Weights of a small contrastive audio-text model.
Model: log mel input, encoder arch vit, encoder moe top_k, encoder num experts 8, encoder patch size [16, 8], encoder layers 12, encoder width 192, text encoder width 192, text encoder layers 12, text encoder norm layernorm, text encoder activation gelu.
Rows from block 8 of the audio encoder of a small contrastive audio-text model, named by matrix and row number. Rows with one number belong to one neuron. Each number is 128 + 32 x the weight over its row's rms, rounded and kept within 0 to 255. All counts start at 0. Numbers have three digits each.
After each neuron's rows are labels from the 100 clips, of 14848, where the neuron reaches its highest value: "peak in band" is the frequency band that holds the peak. Only what is clearly more common there than usual is listed. The data: chords played on synthesised instruments. In brackets: how many of the 100, against the usual share in percent.
# fc1: MLP up (encoder.blocks.8.mlp.fc1.weight, 768x192), inputs 128-191
# fc2: MLP down (encoder.blocks.8.mlp.fc2.weight, 192x768, transposed), outputs 128-191

fc1.119:071109153116119118124116126184102115130075107180139113142183149134081124116087136168079191099139119112112157106100123139157162099098078114043199160073084108109187140193100121122125156126137129
fc2.119:148147045129110139152129146128142178104117093120100129213098106115121157164144150096151075121132112084116133109116084157106140042111086140149084099141172068111084149073092129148127150181124113
peak in band: 250 to 500 Hz (75 vs 25)

fc1.225:190120116097175063109119143144096119148128128152158117147132148013172127099015093105120095162135144119137095150122189131085078113171117098125104082065046150076123144132123152145062104156158121
fc2.225:093092163107109139150122135141111172098113153137152100109111129108189114138156142107172098109113188128108087161174172115120149081092142143106166131107178111161177122139201099119102125113089083
peak in band: 4000 to 8000 Hz (91 vs 25)

fc1.252:136107124128121080150086094143126149099133150087122149099094121143151100125118176123110129125041076159123151135116075134191164147171131095111142097093116177114119110090111157136076097110149096
fc2.252:093083153182156186117137140163180124063154111057094129130097118128161125128100122064116129071165146164098063091111174124115079099167109181102119134154130044163135159150119107119152110154159099
peak in band: 4000 to 8000 Hz (52 vs 25)

fc1.37:143097157069191116127121173110134122116149124139122100152127089135134152128153121160145076136116125062124156140087105061150118088133134133099128150117120103110142155124123096123038212080087124
fc2.37:167121145148098123117190164160089145144101074105109123079128076088148118138097167149111110157093133135104126148086126113151115158139134102151180138102136137122061127154134069061100168137170122
peak in band: 4000 to 8000 Hz (91 vs 25)

fc1.729:147139156140131144138092168131150118116150109166150116114150123180128150105141135169169066120147119106114122077074163158103149177135098160146170143095122160128127039114151087107142092182109095
fc2.729:146171127140123163129110143103150175115121145129156114143192109176081088192085100082159102066079124113181114123123127174131155171149108108097096147184165103162149105057188096135098083064064096
peak in band: 2000 to 4000 Hz (55 vs 25)

fc1.322:079109121203103109092082162132077137090066125132128166164121117105107066147076129137124105101067142173094145121175142162113113101158143141110079102130115135168133143151081098076157084129139168
fc2.322:110145125108166205173146130095137082183133140137141192123143150044111115071124111169171123121136084162120126131114163125129153191118127115144102153086159136125105155109118099080079169135150187
peak in band: 2000 to 4000 Hz (67 vs 25)

fc1.532:130093143156158113176141102109120158143129146106135130182050169097135130115077083119111175153052113132170127153156118126104062098142104117128164077153111129122113159166149060149094136118097073
fc2.532:145067132138120145131152159088091132102071121145109168123143118179120155100184088146093142137133197096100139119138158126174101126102110157123064129080138202109097142154125167141084145164050102
peak in band: 2000 to 4000 Hz (88 vs 25)

fc1.340:135167160099201083161125129105169124131135105160117113145178188143158141068150112118193140147156106117151168101152128170077187150142109138094102097128125140115085094018111074154177110161113118
fc2.340:142123174151145113174155149154101058123114112168116147106152101096047175122198111176128132141081121141085072119087117121159146141179148136140140190101091114167140163131164162142099128115153108
peak in band: 4000 to 8000 Hz (77 vs 25)

fc1.588:127140167133145159109114128121158108107098136119177103110106091130183165119116103088142134120152131160167149109178127126116192144101189119106119126122068124185113141105125147148085080141108119
fc2.588:088099079108129122135124132125118075115166109155149202166084175175093184134159078122139137122082163138132057136122057119139114156136114108079139102118122135138144165099141122124152200086142068
peak in band: 1000 to 2000 Hz (85 vs 25)

fc1.274:080054121071081091127140131161119119125135105155188170119130180144131139099101089153147181184126085159101117103104149150104134106099146161168147150067130124104078095140132106081104136092085107
fc2.274:110127169102123167100110100124134136106105143089158136141106124147146117106114140159168104129122178173178072088149115154115133161206098075133084105200111108112144182127107100081124069112149103
peak in band: 2000 to 4000 Hz (64 vs 25)

fc1.140:108154150112149136126113056119114135176102125181125115085135149129068137167043057117127115134128098194124126086165130139152125064147111106078160098129150148135076164167106114150148109092127059
fc2.140:195104135134155097125083165090169119152137147160095118060162102053078087120078103076139109191145158107133103064135077135141111092162115128151144134135123109118135136163148155140164146143114178
peak in band: 1000 to 2000 Hz (54 vs 25)

fc1.353:140096127179135114116154136141113130116110114156118136112063116139119104156111116159162162165116128117124077171128107075144067156104115148203122151115076160166051115162119153177103121118079064
fc2.353:097096133149108138126110049131116183138140142102109097083144171127121155158123201124098088156125153146177123110107084139190141181119056099140162090149106135122150089087114158163084081117117116
peak in band: 2000 to 4000 Hz (83 vs 25)

fc1.671:150118118096181068107143102147120080113166154151138131098122103080112143146158104087197155148039134110147131116122176164070148117137049120136168144104177100165132150115053146121080124100147157
fc2.671:162104156125128139078149167132155104174137102139139127144157128087052200084122174151115171082093175107111184101119054094173154135141110147067105177112102141128139119148141145166150147142101106
peak in band: 2000 to 4000 Hz (64 vs 25)

fc1.617:135077116181077129097124096147109108120200145154141125104101162086136108102154183155074077065130072168147086091110117178152094158151164072153195099128127145114165115142092088168120105138118150
fc2.617:135114090090107128118143107069071156112111098091097105156204123125116075138096156174105153126066111133098122167132083184159130122170088102134139146127099108140160163146071172159135130059172117
peak in band: 2000 to 4000 Hz (83 vs 25)

fc1.757:097076160079102151145128168183072131100107206169102093139109101150128094139148109139189138125136180115154143158149112162155166092114085139069159137163147185122138142151094179081080132127151119
fc2.757:135215086128124111084104115148113117121101167133160129126130078126174151073142101139131089209172127203147141149198103177100090119114131170122091129102154122081183122121165162173152134076181158
peak in band: 1000 to 2000 Hz (83 vs 25)

fc1.530:153130117140144178175207104130093154139147113154131105143105103071132167078066114174151129042132080146135148106141161096116144103181119155145156166075150115180176110122101183146156124191182102
fc2.530:104117135164173125097154120082081108125151108156138109097164125114066123130116189121155113091047162112170143094062185160091117108128042173132162153100140093090117169141105167105079124159110166
peak in band: 2000 to 4000 Hz (94 vs 25)

fc1.290:119121158147113172156137147075081159078102145154111073129089101140094183111164136192144148121086119116081153081167149119210148104093087094118149126100138159136181093143152114097130092165147072
fc2.290:096102155133158190121101085117133131135110117145108173122182098122077121103124172089191117105138097145143155170162070108114113177171142087109142127164101136028122155138106121127101160134078060
peak in band: 1000 to 2000 Hz (91 vs 25)

fc1.461:116174074048109208149180136139165089115129139087102102102100128114165155108143118137140196166074118162082136180148114130132216159124127051098156195117121137095141090149152160158091122169155153
fc2.461:100150128135132190132191153144157102124113047178187124185167115145111096101121162172145170162157150141138165154153085168126164169154118089118095121130071187105142134149098110140072105175099154
peak in band: 1000 to 2000 Hz (100 vs 25)

fc1.663:151092145139134167104160135123116134112125178081080092094130134075128118179107107111067151135107124163111138117110086112164055103127111116100150122119096148247122140134093163121131141153101119
fc2.663:131126143183134121010088130111078147129135095073128164083064181160146100139093148131096178126168087178145117089119122132091207130094105137183167141123114078100140101138168144150141079109082171
peak in band: 2000 to 4000 Hz (67 vs 25)

fc1.272:144171151142167105130054159141069088119100124125120084123177056107156125142136189142080123156157119173145164118151117099089166023101153083160151098110087097121167172112114094123107078135124119
fc2.272:159135093110198201086085090121093130152176106100119226102126111075203187089116138189139130100117126174114076163156129119125151154177113147133096158157077103113114138093098123149094113154123124
peak in band: 2000 to 4000 Hz (62 vs 25)

fc1.324:096082097120076123108220172136148160160086129149152124186114140143132091128125082045102162118165097146106117115138085131124168139181124097116062134144123154134087136140138074135118072133153117
fc2.324:133065087144097182064177118151130162227117102066135147168069139164128131140113106155123177146147138171158084052092132171110146142184077119085109133163156119160124121161117167136106122130087116
peak in band: 4000 to 8000 Hz (98 vs 25)

fc1.120:126153092111123124161194101116164072154116105166143125136109169135090185065093158171112116101115115139142162065096154139185152088152127170094091178158148165156146135108086116147077113143108086
fc2.120:111112166093075164132112188158099108179119169118138180107109065135091118144125184089137123142132170071168137070205118136164115166057148137092121118104138125159132119130146134119106133110118149
peak in band: 2000 to 4000 Hz (80 vs 25)

fc1.173:143120119152084120109124107127146124120144105139170073162121159110127111092102132073173124095171154174100108133190098145068152160157124147092069087173122087127115057075149100109134099130115167
fc2.173:110102202122103084145101116126118108128112109091155116163119130121101171107201134155101166158086108173161152130140187163097124153145135138129134124127095114148171168136093161192188094168177156
peak in band: 4000 to 8000 Hz (100 vs 25)

fc1.92:141126079090138149123138113098091146162135185152093093137116151134150117138122139120155146116101132128118085123121105122138075126126098143072070145135172111111099121120094133132095091160124165
fc2.92:139063132135071130135082107136110139111153062118099100182113145144161153126125147120140111115163129117103115093185113161138121119135105158081166095146219123082123109148172075114157108171114104
peak in band: 2000 to 4000 Hz (69 vs 25)

fc1.463:125081098154134176084136121179172187089111164068121098156122106158140073119109153180215113129158129103086127046113104109107135136076088127101052092177159173104134116117147172116098061115133111
fc2.463:118080148099077113128119156123147083172123066104150104172177120111097140119079116115158121126110090129087251121119121154094146197151093111084083162161155124199180172086118067137150119115132182
peak in band: 4000 to 8000 Hz (82 vs 25)

fc1.271:105147091114104116182123173149126086187158152077165107172139065163175130120101116096132176051149083042178069120083194097102129157154122161062098162179133181133093081114123133124120101113087095
fc2.271:082092145175067118122142105133141184138105153134160196158141131166099166152166108203137175224133123116137144162126141149112143111102099106138142124167103129133137151125112083132107154127117123
peak in band: 4000 to 8000 Hz (55 vs 25)

fc1.218:134167159120088122086130090117153120189158078121104198154094119085058088123087134099091120159123103096126110180130100142134076114152146124145083139164071085124128152147117152151063133184100153
fc2.218:083079119134092140092167135141146110083118139098144115167138139159085173070165130153102093099116137160117120125117153134159144212149083133081111163145055135133120203049122114151113155150100097
peak in band: 250 to 500 Hz (95 vs 25)

fc1.121:104200125124141117074113135109148097097112166142097188091084081130156120161133167125158103121129134100154112097174143171134118091155090071183159144076143138177093098112137209116159068097102075
fc2.121:103153171131130103120131184131127140172095143063116162114109087098170126179100113178118139108094141238111127126161135168144137114045125120139108111133116186062101102146129126116185223110055083
peak in band: 2000 to 4000 Hz (90 vs 25)

fc1.469:143106168199133170140143117147117177086067118105125161119089105103103157147045099099123132111075159148177119074143169134111132078116130145120140177166126100181125115112138156136160115113101131
fc2.469:121104124108121117123115102120133113140138149119120219134111155156095169140185142128079116122128186149175128133064075078146089111091114166125104129124147143090108083098148122136152072178136183
peak in band: 2000 to 4000 Hz (93 vs 25)

fc1.403:108116135180105154108119090123100138129192127105146117100173119159150115112134179133181148090155175098073146099106085153132076139055150150127125138115104107135162089078166115136089073137052091
fc2.403:092128070100134117112187117149125166157117153084136171163148126047164125144121169092085165175065086190104071085177113180187096128171143126135122107149145085093197145097115141127105091085087113
peak in band: 2000 to 4000 Hz (53 vs 25)